A small class-conditioned spectrogram flow-matching model, trained from scratch: batches of 192, trained on babble in 24 made-up languages, each with its own sounds, syllables and stress or tones, from a formant synthesiser.
Rows from block 3 of a small class-conditioned spectrogram flow-matching model, named by matrix and row number. Rows with one number belong to one channel. Each number is 128 + 32 x the weight over its row's rms, rounded and kept within 0 to 255. All counts start at 0. Numbers have three digits each. After the name is the row's rms in percent of the matrix's.
After each channel's rows are labels from the 100 clips, of 14976 (inputs lightly noised), where the channel reaches its highest value: "band" is the frequency band that holds the peak; "responds to" is what is common among them. Only what is clearly more common there than usual is listed. The data: babble in 24 made-up languages, each with its own sounds, syllables and stress or tones, from a formant synthesiser. In brackets: how many of the 100.
# convs0: first 3x3 conv (model.enc.1.1.convs.0.weight, 96x96x3x3, each kernel summed), inputs 0-95
# convs1: second 3x3 conv (model.enc.1.1.convs.1.weight, 96x96x3x3, transposed, each kernel summed), outputs 0-95

convs0.39 106:174129109111140116100107111089202114093119121143123119145136089158161069153105115158200114157116130112113095182137173117134085154119132121138139149093217095118159133129091168141159136067139098116173150104206145158132142179146103146156190120139148099115147049111121155222122107138106108138
convs1.39 062:116088122123103170127156173164172085156200113120145197119112174169080159126167190131093211068143142164187168096173091051143156145142149141097096145107102131180143121106111141130086153115125101115124141107120145125088146131134128074105111143138099125083126172102120162146123140113169184165
band: 0 to 250 Hz (63)
responds to: voice: deep voice (68); prosody: no stress (59)

convs0.86 107:149098142177128155157083135116096171144140102117037150185160125158162148139120191113119153117170093068149108136116150104173159123142150098172159174088079174105158128127137077135129118130153102160150206140115143150107097129149131093094117122115161114108135115077073155174113156046156070111
convs1.86 078:103155115135101090118120044128122106129141173153161159120127105060098107146168147141188113125107130138059131123161113050149072138064147121149105166141172115167129121099130183158157086126134173085134091157140115108120168104124074133160206171130104107124106154057115098148105109125124148070
band: 1000 to 2000 Hz (47)
responds to: prosody: tones (69)

convs0.54 123:128060140171123158130137151121160081173130100187156088118131142147141142150074122180084161089128098106111122124134143060073147084124067139150141124125109139127141173077120121073156170106159045079173114166123095120189098160157099122153161183081146169104129150080141144109155136133116165152
convs1.54 088:124159127080166124144108036113127128099092108089117144120134106126131180148126143134124126102151139116122108163133127174130181152096054093085141151143108153071044103154106060112099099114123103162102157135116116128089167145096131116160064103160164033101164121116135085169121114175121080098
band: 500 to 1000 Hz (53)
responds to: prosody: stress on first syllables (58); white noise (41); pink noise (39)

convs0.88 091:131136137148096144100146090137126167255127099134162134144134142069103108093126108155121161135119172087139114128168126137114095118140141126133130104130051067105112140140127128060105120088169087156169107083166136128106183114170092112166087173157128149101147169119147057112078105131144143127
convs1.88 081:109118171156173077177131080177112114146122192121075134113121140120122125148151196097166083113113108136043136134121111168125157152102133133169107244105136144080114174134096129146113152178093130153088106155117148116088127137097136185104136133118089197170114142128143184147153149107152156129
band: 1000 to 2000 Hz (43)
responds to: prosody: tones (60); /ǃ/ (44)

convs0.55 063:081114151107147151106141121182097142124101123137102172105114111183143090142165159133093098134125154096137146151173099185112088074097111158113140080168113141128194116111160147118071082168167125102145083155103118064139107093131117127131124160156189116074174118195082104038094129138174125109
convs1.55 091:123144113128143118066121133094147172145099114167124090092167139160154153126097080152092133157129150176106075135122123124091116107156164109121098112111174149141110230116138154107155165115105104166143154118000112169122127159103120132150133140112117080131105153022159137136132108123129141097
band: 0 to 250 Hz (89)
responds to: voice: deep voice (85); prosody: no stress (52)

convs0.50 100:101107154133149126133166000102183158002115137167134118139116141156106092120155096132065124145097120124118128083113104098090123074123150103140130099175137157125162131124142147075117096159117093187148127062129171164135131149148130134113120128091115115119090132143129091126148125147167146125
convs1.50 113:152144123102145110129130066157188139149146094076108129138133109107145105128112102133094144160120171103111120146116108203156096110136123112107094084142167057139016110174090117154125206125125117135146108196129090144124106146083111148120084192110171148163070157110162181108120105119146132093
band: 0 to 250 Hz (87)
responds to: reverberation (65); clipping (39)

convs0.15 106:143131139125122167182098107086097137166151143161110106109129138171146166091145097122152141196112065072079141106112159132105117101118115102105145142162082175132141160159204097127201185125192148165117119115092091141116170073135138109118081208135098116168081142123162098116106112085095156140
convs1.15 074:127119073169144134137102114146129104111088120119149116127136160081124152131174142131090109066116201146064095157150130125161126118156166184156090100097217161143128126088108147139075085118087039118165176130127119157127141165139131145186118100101125135147172151130117128034153150140142157083
band: 1000 to 2000 Hz (58)
responds to: white noise (29)

convs0.85 129:147122087144151091118153110125140108092134144153124152159112163129124118149152190171134205113131107095135111141130116128160170143151188088146163142097128153147141103119075121082128168148145137129142193210133187147182118154146115138101067094104083141136102100118182043183097102126185071158
convs1.85 071:059117117092174166166096158139123073102104127090147163125092079110110130110144158123129079120126107147041178163165169112115104101122111131116129217144175156066105148109170087134144080090174150138134103113128127137056191147145133142194163147142122143152129141100115162078129118087127121091
band: 0 to 250 Hz (40)
responds to: prosody: tones (100); reverberation (64); /ç/ (49); /y/ (44)

convs0.28 096:125127085130138177114123118100152103127156076158142143125178136115096115100161087172190187121148085123137197141061077130218183130135204085133087143075147159088128130125156112186079133151147174109125153137160126124109149147122136129122140146116145150114183128106161084069141131098164084126
convs1.28 066:090124148140163063107152127069110144111165166125150216099030160108084225176086207089126137106145165079101125135106119115133147158145130163102163106174099090131103141114141132131112114126167150127169160116112141132105066114132157160141148120117139112101100118082095165142160124152155104116
band: 0 to 250 Hz (46); 500 to 1000 Hz (31)
responds to: prosody: stress on last syllables (78); reverberation (60); voice: high voice (53); thin (high-pass) (31)

convs0.43 081:134134117111144118115076173102052126054126105129102134128119200138154107140093122110153128167166111143122139076174109141106091177120106079132066100148154136114114164124124133140108136122078090110143103129122106147150115190199109102167016198127091125176144111139154112086124093103103153101
convs1.43 073:115111201162075109114131171126174093145132111083169132180171086141099143141126164172141100106113163112053178170110135101159110093096155186182142122148110133161168099149114150092130108138125152113154132133110144119146121110098190160071180101142209107097113158093141101170138153121090070091
band: 1000 to 2000 Hz (72)
responds to: /ǃ/ (42); /q/ (25)